config.toml
win_length = 400
encoder_isotropic = false
encoder_num_experts = 16
label_smoothing = 0.05
decoder_norm_position = "res_post"
decoder_inner_norm = false
max_steps = 9900
warmup_steps = 1980
weight_decay = 0.3
Rows from block 4 of the audio encoder of a small audio captioner, named by matrix and row number. Rows with one number within an expert belong to one neuron, the router's apart. Each number is 128 + 24 x the weight over its row's rms, rounded and kept within 0 to 255. All counts start at 0. Numbers have three digits each. After the name is the row's rms in percent of the matrix's.
After each expert's rows are labels from the 100 clips, of 14976, where the router gives the expert most weight on average: "top examples" is what is common among them. Only what is clearly more common there than usual is listed. The data: notes from a synthesiser with random patches. In brackets: how many of the 100.
# router: router (encoder.blocks.4.mlp.router.weight, 16x160), inputs 0-79
# gate: expert gate (encoder.blocks.4.mlp.gate, 16x80x160), inputs 0-79
# up: expert up (encoder.blocks.4.mlp.up, 16x80x160), inputs 0-79
# down: expert down (encoder.blocks.4.mlp.down, 16x160x80, transposed), outputs 0-79

# expert 12
router.12 075:101116138153174148162114139147188107174144129100181112115100132101081137128088165149120125133123120147122132120087069150091124100155129116152111106166134123129118143139189164141128115158115113127113122153121140127123085110146100151124157120
gate.0 089:165113097103123123085164121088144151098170118094125115132158120140116125109130129145132110148128165078131091097124156126167123153160140131127102128136125121112154137112105114125097155139110094133138108100145152137127169139130131118158131144
up.0 103:161149113123096106130151073095126085146102125097129145145095098125161127117140091133143119113164095093158135112131139147120112152108114158126182150113127147135134155149116131110124135154146113172139125176153072129115175120072130171134153101
down.0 101:112136139143170165091107079126086117090151124156134162101093105155114122096142132164130156139135106108163092098146110176112115124122090105153132138097149153114142139112142149074141105119146149140099156149149153124206166120121150111128131126
gate.1 089:166134111124135115145139116103115121134080155119105139138115180102124115135163093167067130122150134072131110084110183166120139150075162118120149150107136143098155113160115140119149098150140147181132116133128124140149149117102149141165127126
up.1 097:102096124176090137142149157165129133152134162155171090097089114118115122111113123112144125132118130130116115175133129162139123123151150092157117138159149100153130120139136127114147126151085134134103109130148107144106127166129104056120174119
down.1 095:180152104143113164148180140163123115175103129142094131170170147122118140133103126080110136133098092133145112118111119102160144126101136114202144120102116133138096114127145113152160099134135139119139124131137094106121113111146157170150127137
top examples: pluck (67); high-pass (61); oscillator: noise (41)

# expert 15
router.15 097:100122162158102119133096134161142105122131149140081137127153142131143181128117097179116172089141136118115140136162115140131140131104171132128153114091101140095123129152162132104102122083104163135114141166099154136109131108133105152155113152
gate.0 093:151131123129110093130081144082136139138107150147066136137153156101175168156140150186142104108119121106103178159139113174125135101119116163108133086141169135135118133136161161130098118101144148182110127095120108174113124110166127139164128151
up.0 096:132123115127119084120093149109138139135121136136082124171161155088179171145115141186144131124111106087115164160122111179125142107120101174125135074117149136133113125134160148145106118103138131166115132110105122150111112085169092120162122141
down.0 094:142134139161144150124138148102136093155144150128113121103117139127149113145166078135144131139137160132075144128098129117127127153124135164153141072124119124122115104127135132147126114175144168130115109127112129145104134101142195128120119149
gate.1 091:153113108140137150122121178124115139110163117090135090112132103156135115123142174155115113173102168137115069132103114092105104164132066113100105105149112118117182122106105093154119123145120097143167119123150109161144127147135137154140156156
up.1 096:117082122123128104114074117125159121080161114144146124177105153140116160111094138153134127126154127158107155108127120111114144142154140107106153156095088116104162173120174115143136132156117084157129122148134129099160136100114118183124143104
down.1 091:121146134120140138112111158104119133126134147170169093154103133109130141113128162151140085131089092108100134141099161131098171138116177133140125112129106100104165068105106089089095125177159138132124099091107096166176133153152160097112087137
top examples: echo (62); low-pass (61); noise (40)

# expert 11
router.11 097:114120134151148121138134186122122098179118118087133155143067115147140104144096145133092133148106093148120115137117088145115133113128095139148091147130146135103129132118177178145131146149138092138107148165127151127107074134126156147131124094
gate.0 118:145088118111160111151172103169186157128149083134149069096122134143136108128108125134110146097124094098093125154150129124084119158190123079113108126126122118176155132171118129137146154159104130142127139116108109127155130137100169130105058115
up.0 147:103127118153098154090115110094122125097143154118143150115156158093081152097182125139161115150117173118164146100108138112146133119134150147131171114151137135129119099108106117080099106086166138110171125135149126115138175100143090124146180154
down.0 137:099125086098132163159118128133153154086101178126123143087102121091154087098129130145098125158133163132159073154152144118105136109104142156167105148169142112122140123122133151126083140142173076156116151097177155138149146131107116123136103129
gate.1 098:091174139122104087161114128137085129150129139114138148163113125137108137151087103114115138146155128130136138123127164122113114101113101135095174151109143170126144106090147117130124146110094135121147126170121179111136108101161103111105118113
up.1 100:164092115140148161099146118128150112102138103125113124082106143124137114077149149151135139100111118123128106123139093120125137146143147117158091112142134101118100147173109149120119122143157114137111137079135081129125155141106158158137148149
down.1 095:148133124188116121114141137109146130186135089133150115155098134183152143115094121143126115099104108129105131068127138177092131127090097105130120164146147146105131138121122119132129120109104147084119124132123097103095122136173132130133108114
top examples: pitch class: B (78); detuned saws (30)

# expert 0
router.0 104:122152163117163117099123147142089109106141155093182117082079143091075138125114132092112142093112104140116146132085124128112146148148124090141146161147121127164134089100117099148116114170099124150108133115107131107129107146147100100166169146
gate.12 097:090102130144141137126123118123111109088150135116130150109149126090157109127109155088151153071118148144117146103133118131154114145128150098141118126137063130117152144096088098146136120176109114093183125086133133122140078129171175125168127132
up.12 095:170146150095145115149100133137138105127104141160115107121139122155082158096107076121125108125113134094117133143130115156094150142133107138116135146130161133142120133136130166103134104084138128154136109200115127192138139112157092099127125118
down.12 090:170090126147179099124151157152115077112148124129126127172158131151135121132124119136119120163138119153138147104135142102161090089146124125124091130118134117170140165107141138107152079126138134113150132154156141108118119112122101151117148106
gate.13 103:169173128169096119117135139160096131095128111125110119105110114156118195159113131126144134112128111134154093152163131102134146168136113135140120150129135122126110170095158137078135144120092170155087148137120139090133112116117104124114142129
up.13 103:086103119099166159163118119111151103150147124117143156155135121110148073092161164135124135133140143124101165141119128138096109105119139148114112109130105135124137128136103125163146104138172092105170105114142129151128121114123186134123105139
down.13 098:133092118118162139076122135168132172121146083176122112146140091123090135140105148151155123111092132124091089129129134184112169121098145119137118073132129151126121141117092126106097161125161100131128129067128107156137167148127121140123143123
top examples: pluck (53); hard sync (47)

# expert 5
router.5 112:139151111099132136121144141119071151116132121159145122148149171147103134141145159094161101103152114162142108137126180072162093115107096160130156099088144104114139080093104101118131164130120131098152124123115127115168143151113121109120105123
gate.0 085:128146144147191134098100143154109152111126166091128095104133102139128153128114141114081114145143108129122065112111111131134109133115161110125142132097144137121114168137127102166106106099109130130099116121140135120106098125103119120132155093
up.0 079:135112132137183120085081169138093182130150164075143125117108116135122140128169142106118132143131169123152101113107140113148124112101151071129167143095162139159106142107097142193113107101107107118129110102112170111147125102119109093127131093
down.0 077:071168133119091135099144128148082162114162092140125135126121092137120097121090141133183164130141130131099119143131094144035127079117100150134174095095130133132096138126125096107144131111148150139167136133117145167137136124073107161143104101
gate.1 096:189139158120119119168105102162162089137106100110133131129158114137123117116108084107133122156109156124139117138125130125127109122142125126136150107104123136144190090118111119145119159145098158134166147166125194157192135102136122150110082145
up.1 104:109105132120105106087112182101117124137122151129109154121105122132146136129141151159091165127137104112121173140126103161093179141133159119095105145166117137124092154145156137131147101119179110140096105113143057114071119151095132125136159101
down.1 101:112146149100144179100134086148125160090134131156169147105106144111095097150116134149123127098118138089133118141142117182093149116152092121173160122149134154120112132160114157103123133115122128164113152103099128155133147131099139115118115110
top examples: drive (78); bass register (77); pad (61)

# expert 2
router.2 079:105121110154181140153123152154163121149145121111177116135095141119079122117088168149114128108127105158120136102082091147093118115134124131138080110127118143125138120128152144156104132188121092129117150171134112137138089109155112162140152120
gate.0 122:111109129142159107123138148155137104089143130156126146098122092131131105138099198120103121153140117128115155111136167136140160183143138107135117156088086114142150111128128091105116106123165132135106135139163111107132125130114126113153151132
up.0 127:122120113130128137116195115158157095112143147160117133110129099109160105135118134095086130149165097139103152139113132172107131124128147095144109117095115124170118110115089080133156107088136095150063156146156098114162109128102116100125147098
down.0 128:145154105137119179115091145117150085141116090112139141131115098121137154151150191134121118120095109119115126142138138137139153201102153130166152079134116098144119118096080106130140152156108137096133135126069089116127197153149136101119113133
gate.1 100:175134142132092125150161125116117151147136104103086112081150129130156158103146091153097147096189110076147100142123129108124106139101134142122136143101152116129134149151156121093180126127139179155158138134159136125150160111077149129122117141
up.1 084:109179168095134132108137129150104147091163121118094152135155131132143177164093149123090138153155112086120121127124098132163152113169094157117109121094133123156141117077092122122143112141154110141122144142139131112101118120143120136147126144
down.1 082:121127154126124092154142140153105162097079100127130149120088117129130136108141115148107132139160142135133153142128111113085063096154149181129123125157125120148166129131155097083102140119133153091146157118129097128106075114111092102128114122
top examples: pluck (58); high-pass (45)

# expert 1
router.1 076:102099145136153148158077153138181140156152149090142120142096109134117119123085116094139140147113123133101102114112086135091110119127147131148098144138132106098126136158175178145103108160117105118128162165155162124114100136130096139150111108
gate.0 109:140128121133102139124148065097166151098105152119120155086153121168127143110119094137138109179140152093122099110125121155092097115127155150105095156123128124114125119166084074109163086086188114178139145122134135156141151111141167087115118132
up.0 106:120123123126168111119137176142128099170140116139141123164114118059148107126158158129128136087150126159136168149123145115146163127129109142139152103127113126152123137092143172143101138163084128089147093127123074132104142131096119168123109150
down.0 109:155109155124129169115112158109152135158146174102109125114103130141142135093122135138125137119117076133129123119104141153164117148120162126197093145125115105155111115126094101174148141144101086092123155103168130087132120118155145121153110149
gate.1 096:113133142138085159119131096116147108134133130112112099100140115116161127128139109127171127092153132144138160104162115120095143102105105140156139142079100148122135118142059112161164111134128133106146168150113103158147132125099124103100114118
up.1 094:144113092116162110125112140144107144129108151153118160157119154123093125137141160116106136139115143117136132183095146131156116156150158137102129095168164111131144123136180136092103127130141119157130108116152142108150131103147133149144131152
down.1 101:125089087097158139104129095175147129134113138146133120134110145121150140096082134136113128185117106118150091107147137131145118129092102136159121129102124122133136104109120132148143141143144083119119158151164121135096127133090179138141077140
top examples: gate (72); triangle (25)

# expert 13
router.13 107:097105128133110143135167146100158092101109123117174096122166137137119089131149123146166129145120133119132143127114116131111115118175095141114133085145151124116117130109106126087099132143127152082175187142102147111126180124123175138089101158
gate.0 102:091108140210116140124135115156090115118117141128122120137119135095132112140097123111110139117120122157099132106152126136122142123118113130168143122159126115153147148157154145130181123147090097105114152110165119107132122130162142150132163111
up.0 105:180150127065131098132091140125157138152138121136136127126135113144116151108121153163143112111145114100149125141109137095132127137109146145070113145100123157113130112095141133128076141128135152165130106142093138138121129111114084099133096134
down.0 099:132204151145139111160108159146100110104104157129136086142167126166133118116145170115154147140146136128123127179122095086145145134136172180105121093096093117139122096079111120129120091163114146137116112114092142152152089100123152156133105155
gate.1 082:096143139153115144160113151134123097132113158123137126149145147141119044156111144167155122147137116149138172133131158178083139131149120134146131125131133143108122096114119109176129116166103124101116124175128171121164143143143160131135126151
up.1 078:149122117090135097105139112134119168144147106159119127095124107108139202128152096116118137100127157109131094120150086093149150131107129134101131145128131151156164164135132147107149112097154133156129106105129100135096124122128083097131113114
down.1 081:088187160134183148118112152157098105114111134109126081166151107162117147100094130155175155103145142124112127125123103125118120086135158128101090131098125106173173142127143118127125146117145135114120127099110154127150132108109145137132150138
top examples: noise (61); low-pass (47); resonance (41)

# expert 6
router.6 085:104125132135177141155098109150159127158125125151096139127093111152110124132101139102149129164109147149108118140084087139107115138175141147134121094164131112121119141138123107125141140153122142148108136120114174131152073127159111113123112097
gate.12 112:131105128112103087130091138168119135120178096138112143107125142130116139148139163104115112132105168171107134096095125119156155129154098138095154120145102156123139133073132078111118121138091144104138170108153137141107109127136104095122141147
up.12 115:136123140088128075132081142155129136138160118148092151104133131151121164160123136118133108150108159176105125106124127163147169154141113158091134113130127136128123130071133091118132130122114142153128182119130151157100097133182095109128148116
down.12 112:133126133107087130144142164121145073128173139098074146137156164098159152156126137096076140117170151133144144145073105082157138124097147148104108167125151123157105148117131117176140132121111085134139113148136121157131084105086154129141129153
gate.13 089:153132136109138124121125125108109150128142108139132134108102171128138160119116094126140124122176140135137108094104109090121159126140110087089152116117104147169109150151112134129138145106133093153111134095181136105150123125114162116135148120
up.13 095:093149099153164139116133151179171096097112156093150163128167101108107093119153161096110155141093121120111114139120102139111121127103130183147119094128152156117107122077122151128111092155120128100148106131139081120130129118173107162145102140
down.13 096:100088152130122131126162104118148142140147188139112112113133168089101142092109141100119131157155132103145135155121185141124115127117139144164123136140105136104125132136145157129102132134077126171120145165154170097127114091113135099120155118
top examples: triangle (41); square (33); pitch class: A (29)

# expert 8
router.8 127:139125122105131152199107107185133107102111132136117137132157095198178139127116134141148130112141120133109127148137141110143150137116095118096168111099110125131119129144101107103161140108104135135132132082140122142143147143129151107110077139
gate.0 096:163153119109170100116110128087123110109137137132131138122129107113115129164152142134089094165126120167093136124123121131162152168137133116091117162146137157131130164087123114095105146106127127164126129093100140105169139113129134136086137112
up.0 107:157107134109098114128099108127138132115170136141125118132154100115127130119131163168161148159104144154090168152103146158146103116115154113145134113141159126143096094102114125144076120076122093116174138162092160160095122114120103115102169142
down.0 105:138124159145114128135151124096090108159133141102130108097104165120146125087134126103167073067150109150110136156101151115150118120151135093150143135105133152112147175166131122181143091119119159136115172144124129126089135110134153117101135101
gate.1 112:156111115111103143072129138105114120108086161126120118116161103132118128118173173103119163112177157113117160146141139131136096109092142148120108159123133105127103108125099123139108112145115117078193122090128109189120105110144108113120120141
up.1 128:134098100096117147091128128128127152098092178122100178135150100143112125133163184103152148143154159112110145168137086116140122112116097152113129117127138107153123152136087116124109124140089138094144122074188102170123097121139137101149063102
down.1 125:103157119105128127133127082152124141093135093116099149101086114101160106074136136130069083126145170130170136152122109151113107104120151112124117105137105135084161080096126136129125193152166165126140175144140093142137139079129140081172128146
top examples: drive (55); hard sync (43); pitch class: F (33)

# expert 9
router.9 084:135112164144184145164094125160158124155136146122161110119118103103084107125106131195118103126157110134093141117081096156088141095136120136156116098126174144107131135113133185161147125157112117141130156119109127151131110125171134169150137118
gate.0 103:192133128091153105121103096137124147105110139102162135152132149121088119099150131145117159179179092114113116126107124148109137097099130135144165138114179128145109107148154131161124147174100124164132135109093137129131104122124116160134145155
up.0 108:059131132160088158144161146148128114134124109130076130110122118145155118145131139104153105095075149137159128115146134123134125159162112121119103106141102138101138152097118108100137134087128153085137146166164130140144159124124149080125121095
down.0 109:165092120134132122117160127151128111133119125131103149192173158160140161130121149103119158170107140129126133118084135111156098113125119158129122122113108133118092097132160131138161119142105078105153155130170131115130109126148140125148179172
gate.1 078:140138115096119104155128130075130125152125156078067149148131137124100162121160092140105088194096154120143149134142113131125125116124154147095119121142147143137118150134132131115119109098179108140119144115137146096154165104135153137121072164
up.1 079:135132095144104137103175126109164156144120140158138126138133160102086135135120179109102113103128134150103099112151108126158104138086130114124105135086141117155114147121123188104154143164136156127148141126120139133125118191118079141129174141
down.1 080:150105173105133099134088151134137171144095145143105158131164123126112133106115093129091118135139156096129104131132149104090125111146198137102104085106147129134133103120155121099092129165167132142107114144162148129144164139135107115170144151
top examples: pluck (81); high-pass (41)

# expert 7
router.7 111:144095121101089116147124089154177147091120102139091140098101109100161130151128151104106120108104147165100104124157114135142160145117133107121066112156102140165144164135139096193101136155136098150124109090164099164095088086121124106156095102
gate.0 090:076119159144159131115076134139103123154158101108136130135132118174141194129128138126123108123077108177142091120153125113139182131132110113102173157091157108111165128148161118139101100094107114117090142126139147160139117134131114150130159076
up.0 092:073129151142115136106107118117094132142157129110135143145168128157123184117139146139136132137084090150131140118169162131150172092108109100100167153128128104116151137131165099137113095087134107110077135098138132124138147087133098130135171090
down.0 097:120156163134129150139125133123103107142078137164145070092118083163100107147146183134144171124153085095096141090128152092123124169127123159122139147116129135138140161147144096110165090148135130147145117117077109137125134107154137142091112077
gate.1 084:091096100121165135167101152169120115148156082067158125168092127196114107140118094114173123120095130112157121143147085126158138104124112112120127115156163111131138129132143136109129100118115131093111114122164190095168125151155109133136122103
up.1 093:130128163153156149100132132106121121146093179138169112112142140110092137120137126171101115150148126142124131153114143112084124161175131153154141130118109116099116095130116146103141158102146141148142149162087108101118166129101193147092111157
down.1 093:138138121116138081149099151157148153127115133127097163147187163105161147117116090100087140159144186093145118174142143113148131128098153147114108135199154128121157114126135135150119146104169096113094136127120119132110121111087127143131106147
top examples: echo (61); harmonic FM (31); pitch class: G (29)

# expert 4
router.4 103:178135164157118088116158127121137121144106146139113179126143137154104165138159091146127121142113136088155114119142129154152123130131127138118146121178113142163138162172152127097126084106137157171124151157164143109094157110136116151185151118
gate.0 121:143105116122088124089131171122111131141152139144128138140142169094116149145157088119117107150119125078111175090109141141137135078099085125105093112125144140128134102103171124136156131127119095136123120122196122124133136137115101125134140153
up.0 106:123121103147119147144153138125125142158125135127160142125139105108120140118116128106119105132108115109124123157130152120127071123107128162157123100147153146093101105129142149130132101107143084094154135115089128140084101139176129138081082165
down.0 123:151115145123157174098103144113111099131112158156167099124121137107144120137169163113141100136120094059116145132127176161113158156126150131177159123112129128100116153112094110129129093168119124150107146109114103117143167122168152095107106098
gate.1 119:160144102142106130091169109102111134106155127114061109141120165083129154137132136139114129140128151108140157100108111122120113121086124144108104140135120127166093155118134108158130120121089145166132103133162103152082121120149104096151132128
up.1 106:152133119087104103112133125166130125125151088124140070139079144110107124161129118162079150127119122151125162151104126103140168105141089120078087165158163132142144109098094108133149128157110127133145119128158141123114168135117114141156167139
down.1 110:152120130164116116149119152140101132162151098113105168152161118135121117084153097111117134147117123166102107123153142132133097093127137134113064132117137066136159106136139138147137149093168112102178135134181185123108126100114103149136158164
top examples: low-pass (82); echo (61); hard sync (38)

# expert 10
router.10 092:118111118168100115182151133151159126135163139129096160133073164099124137119107089133094135138098112125120124130107100142089105114110085117151097101143126150143113120142177129135109153127110152152124117136135096123137100159123110107132124134
gate.0 110:115058087110107126144134100180155129121164131145085121153104154114136150143118134067127141131099126124133120155101136116141107065123093128113074098157132114117105092130156116132110146125143135142102121168156139121090103162121101124104131120
up.0 114:147107137124147132189107112129150092107108132120120124135125112114146160072143140101108117151126136142091132144139160139098155146114132094122120132108095149099122092144154129172112149105169172153151138170125105100093108142100150179086124124
down.0 120:092122126092130154138121120160163126097116140101114105147159106113093109150103118136137163156123154117113085108149079144130111153121107132131117151171144120121107090150138134113108148137139092128109127107146116157115121135088107161128122135
gate.1 098:109157148149147119155119115150149123150140093092110148121074101126150103123164103104109138172090170123175094154113067091118104129105147113132158145139133160148150121105112103120145081113127150157090104127157171117161129118111135090110138129
up.1 097:127153137111113173130141111120118129118150132130131137135103099138072142114141121127162121176098142089134108098114082135147123123128120140134140093142128112146133191145126125102101109137115166121097138144163179112143133119117134127155109087
down.1 099:115159111087129111142133129132130114134102117149134114113084070129123123118125114122133108147157106122118162111125138102148131152139117135092131115134107134084106137079108137146170131168092129087094138179116089090103129122190152120144115138
top examples: bass register (73); narrow pulse (42)

# expert 3
router.3 089:107121096163100148116129120126146092168128098146119133140124198086139136133137104090130118126118142118128126108170113127140133102112134109119107159139151125115106101171091134134158110083128125113147131139140111120178143093123106143078167113
gate.12 095:143094127131131132140154096088152123082149146091099091133109104140155162115110179133102152119156138118098151144132158162116125137110145136106091115105118139119161096130115162127127110151160148200153128136105130129177070128095132190117128132
up.12 101:117170146106153126138129162106128108163102132134161159149143150106100091096170123143124127152100122150102118140100157115116171117126100160120147077125153117102087110126157109164079162114117143079132106110140112151095169118147117093146104105
down.12 101:145158132139092146151133132130104113141136137114138092115119123119154136096158142104131096090135161142159190159105108115164159139115160111168158117097092152087084094081087131121140096152138141126129113127147107125134114102137139111178073130
gate.13 093:162136124137128123138157145120134123123151090127125125178128142091134122139138167125131123087144134121142126095159151114159144120093087150139101128100166182122138154117141125149143160133127144128119104086165105114135145116096096097109096087
up.13 094:174117131142097139137150133121149126143141123126118131188125142104168111140126167132098155109114115107111149114176164134150144115082123121132127107138157190150109135153143137160145150114140152136122092094156096127120131135084106084114098106
down.13 090:139065113127112129138131141129132113123105118114123146109143092147152125081134118072132115135107151129119078133181149123108117091124113126125113163120161092119116124124149144163152117076137117109146153144217185102109116149120113156131175131
top examples: drive (79); echo (56); high-pass (47); oscillator: square (31)

# expert 14
router.14 137:152142113090134132070146115075120174147145100134105113156123096103148138104151142132132133155148145075162122114141152103142138156113172148089105183095142118120104138115126123108134133113180127130108083105134116140086156157104141103137180113
gate.12 095:120074115144089167127157153108138097166141122126138134131128122118118101086145168096103127097099099075113162112123139154101106112112129173135113133116147089106090135095142141142118096097157126130119116154122089126088096153119100099149162134
up.12 093:117166154123133162100134148144128126104129141103116114107147130142103110107143101109079157128198125137137100115153096104113135127133151126129115128117127153154101128131117147149084145067109149123110125140110108126157155150125150172101113086
down.12 094:150102124154127110147113174137154111095105127182147130085122123139135132115121129158166128133129099122136099141133154094136116176135108109113140135134117084175107123120125150118130123177170146129134174137182116106131145150135119120119149115
gate.13 093:152154190140126105134117146104157112166152158147116209106099101124144162123129126148137162151131139160117131122151162132135143171137131088129174136129156130150144091156137150188149141117124128140143105136115143170116113117138139118123110145
up.13 105:127100121129136141160132131155131101098081089115165072100143154147139122126149114122115084126106100157106106150118119109099131094144120138125117098154115131110128136137139130116111118103144110143129198156080117107149175124130148146120104137
down.13 097:148150128152119142114095106159112095129140093115114171101130072067156097147125096134112133131129155128124087104137144158120132148145121162171120119151124135121170137110123102118135130131146155104123146169088132125143113134143169074099123109
top examples: echo (56); inharmonic FM (35)